Weights of a small encoder-decoder audio transcriber.
Model: encoder arch ecapa_tdnn, encoder norm batchnorm, encoder depths [14].
Data: trained on telephone keypad tones over noise or synthetic speech, 39062 training examples, 4.1 epochs.
Rows from block 9 of the audio encoder of a small encoder-decoder audio transcriber, named by matrix and row number. Each number is 128 + 32 x the weight over its row's rms, rounded and kept within 0 to 255. All counts start at 0. Numbers have three digits each.
After each channel's rows are labels from the 100 clips, of 14976, where the channel reaches its highest value: "peak on" is the class under the peak; "top examples" is what is common among them. Only what is clearly more common there than usual is listed. The data: telephone keypad tones over noise or synthetic speech. In brackets: how many of the 100, against the usual share in percent.
# c30: last pointwise conv (encoder.blocks.9.c3.0.weight, 320x320x1), inputs 0-79

c30.46:198152098173176083140093169140110100121161146166106086148150044174082101176077104109134125144119103118129190125141110146079141183115097114109115172131205124163127104082182224117060205095087135101125136158166156103182139166168164128129178126
peak on: key "9" (50 vs 1.7)
top examples: number of keys: 1 (95 vs 11.1); key "9" (54 vs 26.8); last key: 9 (53 vs 6.3); first key: 9 (50 vs 6.3)

c30.149:094124089073093072126153180122141126095143147126125104085056098165130104186119230114129133075121209142179147111071088124194141016051143097070107112144170055120104046137000079128137184255197000138130203160102117100099052090045163159076113119
peak on: key "B" (94 vs 1.7)
top examples: key "B" (99 vs 26.5); last key: B (59 vs 6.2); first key: B (46 vs 6.4)

c30.199:114099144145090117078093147156157142204121076132146077152140101158138096108060133127147172102101174142169111158112107087097154075110087132129171130123118164138074166144092160157171086152089124114138104139105104173137133025114126141098078124
peak on: key "2" (33 vs 1.7); key "3" (26 vs 1.7)
top examples: number of keys: 1 (91 vs 11.1); first key: 2 (52 vs 6.5); last key: 2 (50 vs 6); first key: 3 (43 vs 6)

c30.290:123056137187221134102177142107128121162178073079129152074150100143150105130139176189149110109075156105150175142098115112126099072143169099109130090103160125162181099132094149132131140121068152094135075128135099084214116094144141189162134160
peak on: key "9" (33 vs 1.7)
top examples: key "0" (59 vs 27.4); number of keys: 9 (42 vs 11.2)

c30.236:131127083171143181111124117128142134164142091171105160178120120204057138172115088135146121160143117129087128164094121157108157176130157091128116125112150157149116158092141228193177098189168144173077089151143153096143189140147109131171160140
peak on: key "6" (70 vs 1.7)
top examples: key "6" (86 vs 26.4); number of keys: 9 (61 vs 11.2); number of keys: 8 (32 vs 11.5)

c30.314:096149068071123120145119184106153102075117100135088170143083151161099111096098137098098185046119146126146100119137155102178121102094126167130113116030083135130073119112120114146140100138113111161119128122109100138083118126144177174089132128
peak on: key "B" (27 vs 1.7)
top examples: number of keys: 9 (67 vs 11.2); key "B" (66 vs 26.5); key "4" (55 vs 26.6)

c30.265:144105138144082122115149138111056161104129051132092163104112134136199119116135124149212163136143148113096161087149109147116125111089143120088249102089136160121104100143127131173117108157157147135192142149118148177109109139109134141116120159
peak on: key "B" (35 vs 1.7)
top examples: number of keys: 1 (63 vs 11.1); reverberation (52 vs 25.4); last key: B (40 vs 6.2); first key: B (28 vs 6.4)

c30.147:128132137102202089143056126093128111115145067139105073123165148133130110164156109112171122177092190100111188128101086113176130125092103068133158146112181116172083152123122132128138117147142081116108087117121135155147137165090135077099244088
peak on: key "8" (87 vs 1.7)
top examples: key "8" (92 vs 27.1); first key: 8 (44 vs 6.1)

c30.128:147173172050147093125062101138091094127126099146112124138152107106155064135147083149113095123135151146080069113103036099178174122149124069111147125162139106150117076210171109101109193142134067097109131116079085180121189131161074126151154090
peak on: key "8" (40 vs 1.7)
top examples: key "8" (73 vs 27.1); number of keys: 1 (57 vs 11.1); first key: 8 (46 vs 6.1); last key: 8 (46 vs 6.3)

c30.239:105114184078146174102100110188104192170144114091127156128129162097093148131129091144150106151136119109147131139077175099103095084162096151150072122109131078074103183033127116140084122130065140111124057097189090106157065098145084228162128143
peak on: key "#" (64 vs 1.7)
top examples: key "#" (76 vs 26.6); key "4" (62 vs 26.6); key "7" (59 vs 26.7); number of keys: 9 (58 vs 11.2)

c30.145:123144128106111146124145197059075149144158087123118116170090125136093100130082077085108184089088115130060139099112141096079158124152142201125077141098096087120155096069173120125117079061085154121062135043092118124112196109120114071165096088
peak on: key "C" (67 vs 1.7)
top examples: key "C" (93 vs 26.4); number of keys: 9 (54 vs 11.2)

c30.9:166107157147115099105167122101104216118127121140143103105096177155082154126162077140109131138153101123123170155111113095141121135135148136117122141100112183149151144184144093152178143135153115115149131144130146153177149140115116142128167123
peak on: key "0" (35 vs 1.7)
top examples: key "2" (66 vs 26.6); key "5" (65 vs 27.1); number of keys: 9 (64 vs 11.2); key "0" (62 vs 27.4)

c30.267:153081143162145191158091155104110139111167144126122117181142080135141115171162194101171174198114177129155151115099156138176147182101141150140067140131152085129147150140128184186112147155129153155061172092097136038090157107156134136128102092
peak on: key "4" (37 vs 1.7)
top examples: key "4" (60 vs 26.6); first key: 4 (43 vs 6.3); number of keys: 9 (36 vs 11.2); last key: 4 (28 vs 6)

c30.299:118072226173125143102165146132124084136147147070124072131090191090137083169064202104117095075099124116134215111095136157206101145210164128102145191090138096089175166021118119118131066078161092063181115144090121156094108150163128201095137121
peak on: key "0" (46 vs 1.7)
top examples: key "0" (66 vs 27.4); last key: 0 (47 vs 6.3); first key: 0 (34 vs 6.3); number of keys: 1 (34 vs 11.1)

c30.250:117103145098145085176112000110068129081029112149129132109214063193140159130093087148133069208121107142089100091012117169127085173110046159066126105143100200075114151139133141154107176055160143074095133093115095169112127088163121053114143078
peak on: key "7" (56 vs 1.7)
top examples: key "7" (91 vs 26.7); number of keys: 9 (60 vs 11.2); key "9" (59 vs 26.8)

c30.151:118137065133131127131152141101126131178162079109142101119157136148193086182110159114106151195150124127114136159101159127168138167095166124117102153094201153140124175207120176107108066158110151183157133136136088145157168165181106192132148195
peak on: key "4" (76 vs 1.7)
top examples: key "4" (84 vs 26.6); key "#" (77 vs 26.6); number of keys: 9 (54 vs 11.2); number of keys: 8 (30 vs 11.5)

c30.244:110117138094096145179157081127092068059060121136145116131182122130174137167066094139158167136119092114122101026099153152102109062106164103096088136120145135101130121133141146105165156109117092155156101087109065150128100074124135115112146126
peak on: key "1" (61 vs 1.7)
top examples: key "1" (76 vs 26.4); key "3" (62 vs 26.8); number of keys: 9 (59 vs 11.2)

c30.159:131144130180181109113154179109115154146131146080137095134158119064144135062111121123142107146135102143167161099106129108135091114068042165123188056140255164058120119102107103188134123089076068078114106170168063127129115160100140089173027110
peak on: key "9" (31 vs 1.7)
top examples: key "9" (66 vs 26.8); number of keys: 9 (50 vs 11.2); last key: 9 (27 vs 6.3)

c30.210:112107096179110106167124139133088160106143136080115106135115114128087114121107119128127150144126146134131163124082153186129135138138128074112093111095149120170170147147118165135084191190095106142148178160201148161154123126098116160061146120
peak on: key "B" (37 vs 1.7); key "4" (33 vs 1.7)
top examples: key "B" (59 vs 26.5); number of keys: 9 (51 vs 11.2); number of keys: 8 (34 vs 11.5)

c30.273:134129119188171124077069219135136119114074101101123121080159166102152104105127141088125051126115107150118109126115113126183112102111026130163183060108180197133138098128153120150113201144077070108162114101164144098133123227079133114151075139
peak on: key "9" (99 vs 1.7)
top examples: key "9" (100 vs 26.8); last key: 9 (57 vs 6.3); first key: 9 (49 vs 6.3); number of keys: 1 (45 vs 11.1)

c30.318:143057231152174106122153100124114158111154143110108100214130113073103160157139108182134123152176163139164075098135072140105119131120134122127161116133070123142102154146101128102110130118166149120142122133097139162106102173147068124149134156
peak on: key "6" (29 vs 1.7)
top examples: number of keys: 9 (73 vs 11.2); key "6" (63 vs 26.4); mains hum (37 vs 17.8)

c30.83:167108087095175148132180160090099164052130108140083110116132130137161130120089112122134085106100112088107122096162081142183131194082118161154141098139101113110081113135089119127054141142118100075171111097151119150120160066125153113112133088
peak on: key "B" (35 vs 1.7)
top examples: key "B" (68 vs 26.5); first key: B (45 vs 6.4)

c30.129:125112134128127198089139128145073122104185138134143081153162110131152100127147143186107168113184114116090201117120146155093101126098125086123096150105144122186183141132133124115110168140108134164091160151138119146119164168151151165134115160
peak on: key "C" (26 vs 1.7)
top examples: key "4" (58 vs 26.6); number of keys: 9 (41 vs 11.2); number of keys: 8 (39 vs 11.5); first key: 4 (27 vs 6.3)

c30.238:160161093205196096153092118152095116188173114118127116129145189117134133122102116135132092080117113136122207063152158086213142171112120134197122133129183160081144147123106124122154191097073118112125115108103084131188107119152159150128092120
peak on: key "9" (36 vs 1.7)
top examples: key "9" (63 vs 26.8)

c30.58:098085130105103127157074146072163079131091144144130140109139139061114146192141163133191152160144116166150164075136125105149111127110108153203188179191144048082125159154104130175107091171129191102198183108102142219118155132128198172154118105
peak on: key "4" (54 vs 1.7)
top examples: key "4" (74 vs 26.6); number of keys: 1 (64 vs 11.1); first key: 4 (63 vs 6.3); last key: 4 (54 vs 6)

c30.232:109170103154155101110170185134106131137112131110135183135080126181169165117119109164157088177121089118104169073108135200110110146143120154109176152118188131118122180111165184079172157134129089119162172077149163164110153172158149102069111166
peak on: key "7" (28 vs 1.7)
top examples: number of keys: 1 (87 vs 11.1); first key: 7 (44 vs 5.9); last key: 7 (39 vs 6.4)

c30.87:141115130116120205044088129087124142158156099156174048092150073169103110136083174111136107070083148106102062089084092119143084000120138080143107097061142040100116069114106167153156130152148125179073165137080035139091166083138136077081103121
peak on: key "C" (32 vs 1.7)
top examples: key "C" (76 vs 26.4); first key: C (60 vs 6.6); last key: C (34 vs 6.2)

c30.219:195055114104117145172167181137124167113091071119157098126164147123133102112156129144126092140111181156121121116118205138216146127224149107145104177120088154115135094217138149106134132136157072185159174158121176133108105120138141175076103101
peak on: key "0" (30 vs 1.7)
top examples: number of keys: 1 (95 vs 11.1); first key: 0 (37 vs 6.3)

c30.174:169141099053145203201049172131158169118144138172066077175130048088088151127140057158153255158136133155136077144171137109079108086131119051203149123132062066130103070024094194103125059079066188164136101057183160082127223203241190138187078149
peak on: key "C" (98 vs 1.7)
top examples: key "C" (100 vs 26.4); first key: C (73 vs 6.6); last key: C (55 vs 6.2)

c30.215:155111092118118120172147179098162128155161116137102124230117131175092144198103095139135152136090143080127148099175110165169156100154095171155102152145072146149207092158206180113182139188215155104134054127117234128189101142164124106125144111
peak on: key "6" (70 vs 1.7)
top examples: key "6" (85 vs 26.4); last key: 6 (51 vs 6.1); first key: 6 (32 vs 6.1); number of keys: 1 (29 vs 11.1)

c30.138:104224175002109113133048116109118149105123129219099164154103032093110123171090126119134074186127117079097078110108070101210209184099110044110138152079238062222129141115119058116096201139162117181148101102045113107172244089157155104086217105
peak on: key "8" (90 vs 1.7)
top examples: key "8" (100 vs 27.1); last key: 8 (77 vs 6.3); first key: 8 (65 vs 6.1); number of keys: 1 (62 vs 11.1)

c30.301:108147191112140196190133102124116148090084156195255164137100204170134164124098176115103186149125117179170104177163093255084084144116108174106186107123018112079093136111142039078202135123092130139161101120157104104074103063040116144183177111
peak on: key "7" (94 vs 1.7)
top examples: key "7" (100 vs 26.7); key "3" (54 vs 26.8); number of keys: 9 (51 vs 11.2)

c30.13:168225165123065104110116161111130116094106111182201211158166167085191122223141112133080141114117101110158108117138240108113153122129109177160112219125109154103107084167118140131255145068098070118141141141076100108115158148087113179132139131
peak on: key "1" (99 vs 1.7)
top examples: key "1" (100 vs 26.4); first key: 1 (64 vs 6.1); last key: 1 (56 vs 6.2); number of keys: 1 (47 vs 11.1)

c30.146:218103102114097124136076166143120156126108159078138151152069073060189093074101137154105190198091168154102099145129076154088115135078191100192075145087108082085104153161126087139116069116065169167194142117198141113077142161164149118138120215
peak on: key "C" (98 vs 1.7)
top examples: key "C" (100 vs 26.4); number of keys: 9 (43 vs 11.2); number of keys: 8 (34 vs 11.5)

c30.317:213120163136101211106135161153114085123145143149107165142116100183153143072101083113120239099182102092132129155118113094133112139195167124182098138107093073090128095081140118117134072071126133099105128138226136150046157223201111201092121119
peak on: key "C" (95 vs 1.7)
top examples: key "C" (100 vs 26.4); first key: C (85 vs 6.6)

c30.276:092172194189143165118172131104115134107128141085173134168143055098116153143104159202107081107104152141202127069177135185140127057127169113125113139072202108110098150146110089062100170125066174167100127128170118168109106111132102134152069128
peak on: key "9" (42 vs 1.7)
top examples: key "9" (60 vs 26.8); number of keys: 1 (28 vs 11.1)

c30.79:185049148105143171157074146112215106211152142107069112103105142128160075175138151147128132171138211154101150108100153127102128119158142112122147104147165134075146180163185255139089126179128155186146138149099143178124142085118127142144119104
peak on: key "4" (52 vs 1.7)
top examples: number of keys: 1 (68 vs 11.1); first key: 4 (51 vs 6.3); last key: 3 (47 vs 6.6); first key: 3 (42 vs 6)

c30.279:124118205108139179134111222129145080076134139097107192134118055014093188140136120150104113116142120093126077222162104064098119113173214066199124104165074101119120165079076109086155112141097132181101148120113160184255130165065101111146124056
peak on: key "#" (40 vs 1.7)
top examples: key "#" (76 vs 26.6); number of keys: 9 (41 vs 11.2); number of keys: 8 (29 vs 11.5)

c30.16:161127142133070137170166160127050124166196104110147181122112106053160137173166088146101192121159131137129109146139162109109142124134092094178148124070097136105140110123115144050200075127135118178133033113099104095108101121077186174132136123
peak on: key "1" (81 vs 1.7)
top examples: key "1" (96 vs 26.4); first key: 1 (51 vs 6.1); last key: 1 (32 vs 6.2); number of keys: 1 (29 vs 11.1)

c30.126:134111120074040158128179090119139123096110186123095099067095082122144144188117107164090100138172099114112075105110103144134152094094119151124140106160142091149061146184166127139156149153118069145099111152143142141080102092123111125111140178
peak on: key "1" (35 vs 1.7)
top examples: number of keys: 9 (62 vs 11.2); key "4" (60 vs 26.6)

c30.260:135163255137110182166198140087113154147130103060205121077150191124112133170143168163131187088132144131185255142097084159171126074223223190079148137080065062120211128081073089131129149158159100026082148112124060167096119119110108225171163073
peak on: key "0" (87 vs 1.7)
top examples: key "0" (94 vs 27.4); last key: 0 (80 vs 6.3); first key: 0 (77 vs 6.3); number of keys: 1 (70 vs 11.1)